Rows from block 2 of a small image classifier, named by matrix and row number. Rows with one number belong to one neuron. Each number is 128 + 32 x the weight over its row's rms, rounded and kept within 0 to 255. All counts start at 0.
After each neuron's rows are labels from the 100 images, of 14976, where the neuron reaches its highest value: "top examples" is what is common among them; "lies over" is the class under the peak. Only what is clearly more common there than usual is listed. The data: pictures of board games with random positions, seen at a slant. In brackets: how many of the 100.
# fc1: MLP up (model.blocks.2.mlp.fc1.weight, 512x128), inputs 64-127
# fc2: MLP down (model.blocks.2.mlp.fc2.weight, 128x512, transposed), outputs 64-127

fc1.60 [162 126 195  91 132  69 130 142  98  89  76 168 156  75 147 104  89 113 108 106 121 131 141  59 115 115 155 129 164 143 147 193 137  73 120 158 123 142 194 112  82 100  94 145  89 127 144 184 127 106 143 130 159 118 138 131 107 140 215 125 130  51 123 155]
fc2.60 [105 160 134 156 128 140 104  97 146 176 173 106 154 165 184 145 148 132 119 103 119 141 132 106  80 144 114 124  93  80 110 144 140 162 134 117  85 124 138 107 183 153 160 107 100 148  85  87 113  80 127  90  70 121 132 145 135 120  42 128  98 120  93 161]
top examples: discs in an upright rack (79); first side has more (75); nearly empty (68)
lies over: board (86)

fc1.145 [117 159 146 100  93 103 102 105  90 151  88 166 149 179  97 108  95 129 171 157 161 138  98 121 175 141 149  79 145 108  74  70  84  73 106 139 126 125 189  73 143 163 157 182 143 117  87 163 170 159  94 143 106 173  94  97 111 118 104 141 123  75  88 126]
fc2.145 [146 131 161 101 171 161 160 139 157  75 146 105  90 104 141  68 145 115 119 109 114  85  97 147  78 140 162 141  87 155 112 105 164  98  86 178 120 125 138 130 136 114  93 152 134 137 158 100 114  98 143 143 140  88 208 122 157 109 119 114 122 144 190 128]
top examples: second side has more (98); nearly empty (94); noughts and crosses (66)
lies over: board (88)

fc1.28 [150 167  90 126 171 154 105 117 161 202 147 111 197 163 133  80  87 145 168  90 155 162  95 102 124 148 101 100 100  78 183  97 176  89  64 176 127 106 159  79  90 100 163 112 200 122 133  94  74 149 151 164 146  76 143 126 153  71  94 101 146 126 118 105]
fc2.28 [116 135 164 158  84 105 134 101 161 140 121  97 134 116  97  65 121 102 156 159 112 111 159  92  73 137  88 102 141 180  86 159 151 104  87  93 149 146 109 141 100  99  73 104 156 149 142 124 113 161 161 210 183 180 172 162  76 157 112 115 122 167 126 131]
top examples: second side has more (91); noughts and crosses (39)
lies over: board (94)

fc1.62 [131 109 189  95 140 152  92 110 140 106 175  58 102  95 166 196 131 157 102  96 143  89 149 154  84  77 177  89 163 121 181 116 175 160 134 125 146 169 175 161 165 125 175 115 168 106 136 171 145 120 118 109 152 150  82 135 137  84 194 178 105  88 123 147]
fc2.62 [108 175 107  79 165 134 174 158  81 152  78 101 137 122  67  93 100 153 150 155 110  92 187 160  88 129 158 112 103 140  80 105 159 175  77  77 106 114 175 156  97 155 149  97 112 171 143 157 169 174 146 150 120 123 142 149 132 136  87 105 121  99 146 100]
top examples: noughts and crosses (96); more pieces: equal (78); nearly empty (65)
lies over: board (95)

fc1.301 [168 105 132 134 133  75  95  88 158 159  72 105 180 110 147  89  73 191 148 177  71 124 170 161 131 124  87  96 141  84 189  90 160 144 106 104 182 103 116 101 104 178 173 111 156 115 154 146  97 110 161 103 146  61 126 168 109  90  90 106  98 156 150 134]
fc2.301 [119 144  75  66 153 114 194  87 143  82  99 137 159 134 178  99 162 149 100  88 168 100 144 181 144 103 159 144  98 134  84 167 148  99 104 101 163 133  33 129 131 103 131 164 111 108  95 152  78 105 105 175 213 148 106  99 157 108 109 153 108 116 148 148]
top examples: noughts and crosses (81); more pieces: equal (52)
lies over: board (86)

fc1.192 [121 134 143 120  63 155 160  52 125 135 120 137 124 137 107 178 151  24 110 144  90 156 153 156  97 120 175 165 166 112  85 167 147 141 115 177 119 106 106 140 156 133  87 111  57  91 115  96 174 113 100  90 142 107 118  87 146 107 113 174 165  97 138 130]
fc2.192 [118 104 127 138 197 148 133 144 190 146 138  59 132 123 171 157 162 134 130 106 151 159 116  79 115 171 117 127 139  57 149 134 135 155 148 152  74  81 181  86 137 109 143 138  48 125 132  97  87 131  88  98 122  93 139 195  98 173 123 110 134  99  61 121]
top examples: draughts (44); digit grid (35)
lies over: board (89)

fc1.438 [162 128 123 137  70 140 141 134 164 153 161 133 120 178  92 139 138  55  93 159  93 115 198 157  92  96 177 138 165  91 149 125 147  87 129  98 136 145  95 106  78 128  70 146 138 101  54 128 153 159  34 104 158 146 130  97 126 107  94 132 106 112 153 177]
fc2.438 [ 98 149 196 123 139 125 148  86 156 144 129 121 129 113 196 120 138  93 108 115  71 131 107 147 117 174 158 135 111  92  76 100 148  93 120 147 134 135 131  86 187 175 140  99  48 136 105 181 115 192 149 126  91  91 115 195  88 141  95 144  91 100  57 145]
top examples: nearly full (79); more pieces: equal (38); discs in an upright rack (37)
lies over: table (75)

fc1.357 [106 137 148 115 107 171 114 174 164 137  82 138  87 169  83 115  79  83 124 169 107  91  73 130 129 177 107 139 128 166 131  73 171  90 161 116 160 105  84 133 145 160 124  92 179 135 150 148 100 166 130 141 115 117 167 113  80  93 181 105 107 149 140  85]
fc2.357 [ 90 165  56 148 180 138 160 158 134 149 116 139 157 147 148 145 151 151 139 129 131 132 167 133 162 152 175 133 120 110 156 150 101 141 137 178  70 104 161 111 175 166 111 180 152 172 111 125 170 130 170  60  90 159  89 115 149 183 194 174 104  67 130  90]
top examples: nearly empty (76); more pieces: equal (68); discs in an upright rack (37)
lies over: board (88)

fc1.414 [ 85 156 141 108 109 188 157  79  97 143 184 104  83  83 156 148 177 110 133 101 165  97 133 121 123  66 161 117  88 111 100 153 151 111 164  95  90 105 107 139 103  69 123 126 112 156 112 160 145  75  74  75 147 119  96 144 123 104 126 154 143 117 132  98]
fc2.414 [150 142 181 116 167 121 102 125 145 106 123 155 163 147 121 150 108 182 127 142 108 126 165 165  74 130  79 121 116 130  97  74  81  97 140 142 178 148 131 148 104 128  85 110 179  99 139 162 167 168 113 163 121 133 158  61 153  97 118  96 100 114  76 201]
top examples: nearly full (85); discs in an upright rack (42)
lies over: table (72)

fc1.393 [116 178 138 121 115  64 134 126 129 126 114 177 174 138 145 144  84 162  99  75 120 178  95  38 117 130 133 128 126  97 144 154 219 127  69 131 111 121 149 111 123 149 122 127 119 171 145 137 143 134 155 115 117 130 129 109  89 159 143 129  58  52 114 172]
fc2.393 [156  82  83 127 137 179 104 105 102 116 160 101 111  63  75 103 161 126 150 107 181 116 170 100 153 119 112  65 150 166 120 171  93 235 105 158 130 211 130 182 155 118 148 124 127  88 119  80 142 112 122  94  91 118 161 105 159  81  83 154 141 145 155  89]
top examples: more pieces: equal (97); nearly empty (79); noughts and crosses (71)
lies over: board (89)

fc1.161 [123 133  99  77 134 119 160 103  92 132 175 154  85 156 109 150 149 146 103 159  72 177 162  87 171 164 132 133 195 142 102 147 173 104 123 142 167 134 131 174  98 125 114  92  92 156 144 137  83 143  83 101 123  72  88 179 125 146  81 144 118 120 174 158]
fc2.161 [155 142 214 109 164  77  74 149 104 101 152 155 130  88 163 112 127  87 102 114  99 155 148 142 114 117 118 148  63 132  98 155  88 127  96  86 163 142 137 119 117 134 128  72 168 143 120 151 141 141 100 150 142 179 155 110 151 141 161  89 155 124 119 174]
top examples: draughts (72)
lies over: table (82)

fc1.7 [103  84 106 142 128 186 156  88 150 159 104 166 179  87 112 132 151 113  92 164 177 105  91  86 165 133 111 107 137 155 114 147  87 147 158 147  83 104 122 168  91 148 145 200 186 166  69 146  90  80  81 116 138  91 161  74 133 156 165 110 117 196 141 128]
fc2.7 [168 128 150 137 175 128  73  93 123 148 171 150 140 146 127 128 135 148 118 115  90  90 148  99  49 144 103 131  70 156 109 151 107  67 115  98 157 148 125 121 134 112  75  77 119 138 150 115 157 185 163 188 179 187 132 160 152  92 146 168 150 168 129 159]
top examples: draughts (72)
lies over: table (74)

fc1.87 [110  87 143 144 122 120 111  98 124 121 116 107  82 173 157 134 139 109 138 131  87 121 142 146 163  87 125 174 153 156 180 129 171  91 166 197 117 106 115 145 119 114  91 193 171 118 154  99  72 126 108 131 133 117 142 107 132 112 159 172  91 135  71 145]
fc2.87 [ 83  96 159 132 169 127 101 120 138 114 143  96 161 149 137  90 116  79 142 141  93  94 158 183 125 177 123 154 116  91 111 146 156 181 134 131  76 127 165 112 110 142 150  79  85 132  62  51 138  90 143 128  98 114 139 139  91  99 139  76 103 149  78 157]
top examples: second side has more (84); digit grid (39); stones on a line grid (39)
lies over: board (88)

fc1.391 [120 157 147 104  92 110 180  80 138 111 129  80  74 193 126 146 177  75 113 119 148 120 192 168 153 135 212 150 115 124 119 184  96  90 123 176  80 108 148 125 164  62 145  78 126 112 121  95  85 139 108 125 124 104 110  74 144 183 144 136 153 104 104 146]
fc2.391 [105 115 134 154 208 114 121 146 109 225 144  95 116 131 145  99 170  99  77  94 169 113 102 128 103 152 107 119 116 130 161 107 156 162 154 131 111 107 137  81 180 114  98 145  53 140 105 116 109 164 132 114  81 114 152 251  85 160 128 127 123 113 158 130]
top examples: digit grid (67); more pieces: equal (32)
lies over: board (88)

fc1.229 [148 103 188  70 146  89 111 125 102 110  79 144 136  52 140  99 104 120 159 126 117 116 114  48 141 105 130  98 163 131 158 179 120  40 151 126 187  92 182 143  76 122 112 132 118 115 129 182 125 121 134 109 128 101 143 129  97 116 202 137 108 112 142 156]
fc2.229 [ 86 133 109 184  85 142 180 160 149 100 172  16  98 142 119 161 143 114 113 121  73 139 117 159  89 130 147 152 117 102 126 108 126 157 123 123 131 222 137 151 166 107  88 116  94 118 142 117 104 137 114 119 158 129 112 124 196 124  57 138 121 122  41 149]
top examples: noughts and crosses (89); nearly empty (86); first side has more (78)
lies over: board (89)

fc1.258 [147 136  95 142 161 131 180 180 136 126 121 123 114 166 178  88  85 132 158 115 142 183 102  93 118 130 180 100  85 146  89 189  90 125 113  80  99  86 168 143 176 119 125  76 144 181 146 109  75  91  89 134 131 118 158 152 169 162 190 121  99 131  77 142]
fc2.258 [ 77 173 102 165  89 165 147 164 147 105 104 118 144 153 139 113 139 132 175  97 153  96 153 100 151  96 144 143 137 132 139 168 105 123 171 158 118 147 111  64 112 112 154 184 123 147 124 134 134 129 137 133 168  67  59 143 111 114 158 140  88 116 171 121]
top examples: second side has more (86); nearly empty (63); stones on a line grid (40)
lies over: board (87)

fc1.298 [ 98 100 144  79 121 120 164 101 108 122 118 138 132  94 112  93  95 101 182  93 122 107 139 141 152 110 163 111 170 112 130 195 128  92 174 152 163  95 122 138  72 115  75 121  88  77 116 180 132 157 108 125 134 117 151 146 147 145 249 124 163  90 144 105]
fc2.298 [127 166 156 161 147 114 139 133 149 132 145 113 131 155 147 159 165 138  85 141  63 140 115 100  96 126 142 174  87 115 129  83 133 123 146  72  78 160 105 116 211 127 157 121 180 180 110 133 117 179 125  73 121 145 122 103  87 114  74 106  66 147 109 135]
top examples: nearly empty (100); first side has more (100); noughts and crosses (63)
lies over: board (93)

fc1.157 [ 92 102 109 168  96 152 103 155  82 100 139 144  87 109 146 131 115 130  89 124 104 173 157 112 177  89 152 116 162 110 137 167 138  89 157 146  76 170 145 112 104 162 176 116 123 157 167 173 109 115  92  75 138  80 106 164 155 148 131 137  67 117 164  78]
fc2.157 [144 113 155 161 118 140 110 112 113 141 119 181 116 143 147  75  98  87  97 116  91 128 122 122  75  99 119 143 141 175 169 156  78 111 150  90 160 129 152 163 129  82 143 147 122 156 116  86 110 137 149 152 127 145 119  93 138 129 117 167 160 132  80 150]
top examples: draughts (47)
lies over: table (73)

fc1.474 [168  88 124  78 138  89 121 132 119 110 105 152 148  68 152 107  52 127 136 136 132  80 137  95 125 100 118 104 142 158 146 159 121  50 152 141 182  83 178 167 101 116  89 107 121 125 123 168 117 108 145 151 141 129 114 139 125 127 207 131 145  51 129 135]
fc2.474 [ 99 154 218 165  62 159 158 110 118 180 173  80 144 165 111 139 139 122 101 133  83 173 123 121 136 125 150 147 130  83 100 139 122  80 105 124 109 194 126 131 137 136 164 124 158 116  95 120 117  76 119  68  68 112 150 122 170 113  93 159 113 130 135 123]
top examples: first side has more (83); nearly empty (73); discs in an upright rack (70)
lies over: board (86)

fc1.139 [122 103 152  95 132  97 125 114 112 103  92 135 154  86  70  88  96 130 135 122 117  97 160 149 120 119 140 132 171 133 124 165 122  99 137 141 167  98 170 145  37 138  99 141  69  89 125 176  93 108 132 122 137 144 151 138 171 113 225 118 163  67 132 159]
fc2.139 [ 87 170 173 173  97 144 160 109 122 144 164  92 131 168 182 177 160 140 106 146  80 130 111 141 139 146 133 155 113  74 113 101 137 116 139 114  95 159 129 100 170 147 182 114 186 160  77 118 113 106 124  61 166 118 118 137 142 116  50 130  79 120  84 117]
top examples: first side has more (99); discs in an upright rack (54)
lies over: board (86)

fc1.172 [146 104 111 118 102 114 146 126 129  74  78 158 165  89 143 117  99 119 159 132  90  99 155 125 136 140 105 128 146 103 122 145 104  90 141 145 165 104 148 139  41 170  52 108  93 117 131 190 111 153 155 144 170 146 129 152 176 151 186 155 160  67 120 143]
fc2.172 [ 72 155 174 157  78 146 157 103 115 169 175  92 120 179 149 165 148 119 112 142 113 150 130 132 130 143 135 144 136  55  88 123 124 117 109 127 104 155 113 129 154 121 162 105 171 142  77  97 110  89 114  66 104 104 120 140 157  97  67 139  80 122  93 118]
top examples: first side has more (94); nearly empty (70); discs in an upright rack (51)
lies over: board (88)

fc1.507 [142 140 134  70 130 113 174  81 108 190 100 130 131 154 102 104 157  34 138 119 136  82 201 129 142 111 173  93 133 150  89 186 146  87 146 123  66 115 160 187 110 122 140  86 112 126  90 143  71 140 104 100 165 116 165 168 163 122 125 133 114 144 133 130]
fc2.507 [155 134 149 108 199 105 102 133 146 150 151 155 108 146 159  80 102 168 116 118 144 126 132  85  78 142 126  85  95 168 165  98 138  91 123  62 181 128 112 115 134 134 137 139 188 130 186 146 112 129 115 143 167 133 149  55  85 134 124  92 160 120 134 166]
top examples: digit grid (100); first side has more (80)
lies over: table (81)

fc1.371 [151 126 152  93 139  44 132 145 120  92  49 170 127  92 155 114  79  87 142 134 121 118 116  24 121 123 145 119 138 136 141 144 139  76 113 128 150 119 168 115  78 100 113 129 109 138 152 157 113 113 132 124 180 139 147 159  80 117 195 115 124  67 103 173]
fc2.371 [ 59 139 150 182 116 185 176 105 144 123 175  49 144 137 135 133 159 137 115 120  84 151  97 201 127 133 121 128 124 100 117 150 134 138 101 154 135 127 146 117 146 161 153 113 100 105 140 113 106 102 134  77  59  89 149 149 184 132  53 165 128  99  99 136]
top examples: discs in an upright rack (57); more pieces: equal (49)
lies over: board (92)

fc1.217 [153  95 116 129 127 127 147 129  82 123 151 168 132  82 146 119 150  83  85 102 119 181 174 125 161 113  93 128 191 139 157 195 139 130 109 152 131 108 194 174 112 138 149 158 143 131 164 163 170 110 151  74  74 106 157 111 107 106 203 131 117 112 159 111]
fc2.217 [120 136 122 114 161  78 134 121 138 129  82 116 119 141 110 121  78 156  93 119 140  91 132 151 117 146 124 115  88 165 153 140  87 124 173  71 147 125  89 178 145 117  94  93 156 166 127 100 124 126 162 200 194 179 174  93 145 108 129 152 110 146 129 175]
top examples: digit grid (89); first side has more (83); nearly empty (82)
lies over: table (71)

fc1.210 [170 150 114  72 120 119 114 110 173  34 146 204  89 105 152 101  83 153 169 136 140 157 117 139  85  89 116 118  94 155 166 120 114  91 147 166 168  88 102 123 160 121 145  81 146 104 108 118  75 162  99 151 122  98  93 115 141 124 116  85  93 118 152 138]
fc2.210 [ 81 141 170 107 137 138 106 140  98 142 110  98 118 154 159 118 149 121  99 148  93 125 127 154 173 115 106 161 125  68 136 155 124 146 139  66 100 116 108  73 133 148 155  96 163 154 117  86  98 105 188 112  62 120 161 197 149  93 130 130 113 105  51 164]
top examples: second side has more (95); stones on a line grid (42); discs in an upright rack (39)
lies over: board (91)

fc1.51 [114 167 141 137 125  63 117 136 133 132 102 166 157 138 162 142  94 143 115 101 100 171  94  51 128 137 138 137 110 100 137 155 198 123  61 128  93 125 162 115 120 138 121 120 108 144 123 119 146 120 159 104 116 128 126 117  57 135 147 129  52  49  91 210]
fc2.51 [177  92  85 118 132 174 110 113  95  99 157 125 110  67  69 109 195 123 143 114 171 104 170 109 171 129  97  78 175 153 131 162 109 200  95 145 138 187 120 164 157 118 137 141 140  85 135 101 154 108 119 102  95 104 154  98 145 102 105 147 144 156 178  86]
top examples: noughts and crosses (82); more pieces: equal (80); nearly empty (66)
lies over: board (93)

fc1.334 [143 140 131  98 190  83 135 123 177 155 116 141 146 101 100 143  77 128  92 132 122 171 116 169  84 164 144 132 172 186 137 125 105 161 127 146 152 118 191 130 152 151 152 112  84 133 143 131 136 121 158  88 108 182  78 105  90 107 113  85 162 141 152  89]
fc2.334 [135 138 169 125 124  93 169  98 102 103  90 122  62 134 144 117  91 166 138  85  94 133 140 126 132 129 142 143 153 113 130 143  63  86 107 108 138 145  94 143  98 118 104 116 181  98 165 112 154 179 152 193 220 102 170 120 141  92 130 126 175 109  87 154]
top examples: noughts and crosses (97); first side has more (80)
lies over: board (86)

fc1.34 [103 123 141 105  83  84 189 134 133  42 111 156 169 135 156 137  86 119 131  98 128 151 123 119 157 128 153 121 172 102 146 162 167  85 113 167 130  97 184 117  62  86  97 140  93 130 126 170 129 142 180 121 138 126 120  88 121 165 188 133 136  33 137 140]
fc2.34 [120 130  39 132 161 169  62  97 160 167 176 118 155 134 112 123 157 128 131 115 172 118 157  71  82 136 121 112 104 114 119 152 109 189 134 119 110 152 120 132 139 167 180 116  91 134 120 115 114  97 137  91  43 109 157 159 147  85  85 126 137 127 116 182]
top examples: nearly empty (95); more pieces: equal (68)
lies over: board (89)

fc1.312 [117 102 160  96  97 132 144 112 120 113 107 116 135  93 118 112 106 102 153 107 103 116 182 132 152 131 173 107 190  86 126 214 143  50 140 151 182  97 155 126  14  97  90 123  75  90 102 190 129 145 102 127 127 134 149 127 161 151 203 135 140  62 134 136]
fc2.312 [133 167 174 159 155  96 134 125 127 144 144 114 127 159 162 161 183 147  96 142  72 152  96 103 100 133 130 167  85 111 130  78 156 108 158  83  78 153  97 118 203 142 181 112 198 183 111 125 123 174 141  82 126 135 126 124  74 114  58 111  75 144 108 149]
top examples: first side has more (100); nearly empty (99); noughts and crosses (78)
lies over: board (89)

fc1.181 [122 106 135  96 113 120 169  90 115  98 128 109 120 104 104 121 117  88 168 115 109 127 165 137 146 135 160 108 189 111 134 204 165  77 171 144 181  81 148 129  52 106  93 123  60  95 117 188 131 135 123 129 151 125 142 144 150 135 255 132 156  55 137 128]
fc2.181 [126 165 176 161 146  96 129 139 133 140 143 118 132 154 155 164 188 147  88 140  74 141 110  93  95 135 137 160  88 114 132  77 143 111 149  96  83 164  86 113 218 133 170 115 196 185 108 111 124 191 127  91 138 146 114 121  76 117  67 118  63 138 103 137]
top examples: nearly empty (100); first side has more (100); noughts and crosses (73)
lies over: board (92)

fc1.56 [ 86 168 114 164 174 164  90  98  94 142 103  93 162 115 148 168 155  86  79 112 135 137 141 101 107  90 126 108 159 110  87 164 173  96 105  81  88 115 166  88 131  89 142 196 125 151  79 160 125 122  88  66 147 122 139 124 156 134  91 121  61 149 149  74]
fc2.56 [161 106 209 109 116 109 138 144 123 127  99 121 135 120 138  95  85 151  94 142  86 111 110 129  73 145 120 124 115 160 105 128  82 112 109 100 177 144 127 185 106  98 133  85 174 138 170 113 114 152 125 205 196 171 141 112 139 125 121 137 118 159  97 166]
top examples: first side has more (93)
lies over: table (95)

fc1.89 [148 133 162 148 108 143 152  95  83 194  68 156  78 110 133  89 154  84 141 138 104 109 145  90  97  69 163 122 145 155 124 165 142 148 147 132 165 151 159 167  85  81 175 136 141 124 115 162  98 170 162  80  94  96 107 120 147 166  98 162  97 162  93  98]
fc2.89 [174 113 151 111 182 131 107 110 116 100 105 143 126 124 156 156 104 103 136 152  91 107 123 155  58 177 166 155  76 127  82 102 142  99 154  79 151 141 149 140 144  97 110 149 186 188 122 145 161 107 170 141 166 159  89 127  98 128 185 128 155 135  69 174]
top examples: digit grid (91); first side has more (88)
lies over: table (83)

fc1.45 [126 159 151 141 130 124 159 101 129 116 127 158 113  84 195 121  83 111 112  82  92  94 162 182 125 179 142 169  76 126 139 174 188 146 180 114 120  87  91  73 160 174 115 113 135 149  73 127 176  86 138 117 135 135 156  88 133 105 116  92 102 130  74  93]
fc2.45 [156 163 140 155  87 142 121 116 131 145 122 155  89 104  99 126 175 144 118 161 196 112 110 149 157 148  97  98  88 170 172 168 143 154 143 144 121 104 106 121 144 171 106 157 104 101 109 129 125 137 135 109 109  49 161 170 115 166  95 107 124 127 167  90]
top examples: draughts (45); more pieces: equal (29)
lies over: board (89)

fc1.129 [120 134 138  86 150 104 171  76 171 112 142 118 102  87 118  75 160 132  85 136 160 161  86 158 112 118  95  93 103 142 129 122 104 127  82  73 146  79 151 153 154  90 171 131  80 123 114 141 110 105 163 144 169  65 119  99  74 136 126  85 115 131 135 160]
fc2.129 [162 125 139 166 144 118 149 129 162 190 157 164 124  74 115 153 123 127 150 123  85 167 151 135  42 119 124 140 152 134 148 185  77 123 119 124 147 136  96  94 117 177  94  88 146 160 149 159 105 158 133 164 121 126 169 105 132 131 104 102 128 175 141  98]
top examples: nearly empty (75); more pieces: equal (73); digit grid (48); game: noughts and crosses (46)
lies over: board (86)

fc1.100 [141  65 146 136 110 105 132 142  89 144 174  96 138 112 154 150 128 163 164  92 115  98  72 123 124 160  77 106  87  99 106 158  91 121 180 173 154 190 131 121  79  95 123 191  96 112  81 106  84  94  77 156 121  63  88 136  83 166  91 123  92  92  86 154]
fc2.100 [121 104 128 146 113  98 108 158 106 153 157 134  74 108  62  90 115 148 138 102 115  93 135 140 104 119 141 152  98 184 106 180 151 152  91 106 154 127 106 130 157  86 125 151  55 139 190 161 135 198 111 155 164 142 134 136 100 127 153 136 168 163 108 115]
top examples: more pieces: equal (70); noughts and crosses (37)
lies over: board (88)

fc1.278 [154  71 162 186  56 147 102  98 102  84  72  86 129 144  88 156 157 135  90 126 130 123 121 110  95 164 182 136 167  89 114 174 156 140  89 158 107 138 126 155 158  82  43 149 113 109 163 108 149 106  70 159 140  87 139 152 119 146 140 150 120 136  98  98]
fc2.278 [140 139 112 124 146 113 150 141 190 146 121 113  93 157 110 114 180  76 140  92 188  71 115  75 114  96 133 145 106 115 108 172 167 178  86 148  67  78 144  92 137 151 107 110 125 102 138 142 126 121 104  83  86  89  96 179 107 100 116  84  97 136 169  92]
top examples: digit grid (68); more pieces: equal (35)
lies over: board (86)

fc1.385 [118 116 154 101  99 132 158 111 129  91 122 114 150  91  82 122 122  92 149  86  92 132 185 147 151 128 152 124 209 101 137 228 157 105 138 141 158  98 169 155  78  91  73 120  72  80 125 186 120 142 127 133 149 142 126 138 161 126 230 145 150 101 135 115]
fc2.385 [142 176 151 132 159 117 114 117 152 180 155 148 134 173 174 156 183 128 105 134 108 149 112  78  80 148 142 148  93  90 137  79 143 132 137  79  96 122  87  94 188 148 186 121 170 183  99 121 115 164 111  96 107 124 123 109  60 124  72 114  60 131  92 139]
top examples: nearly empty (98); first side has more (97); noughts and crosses (74)
lies over: board (86)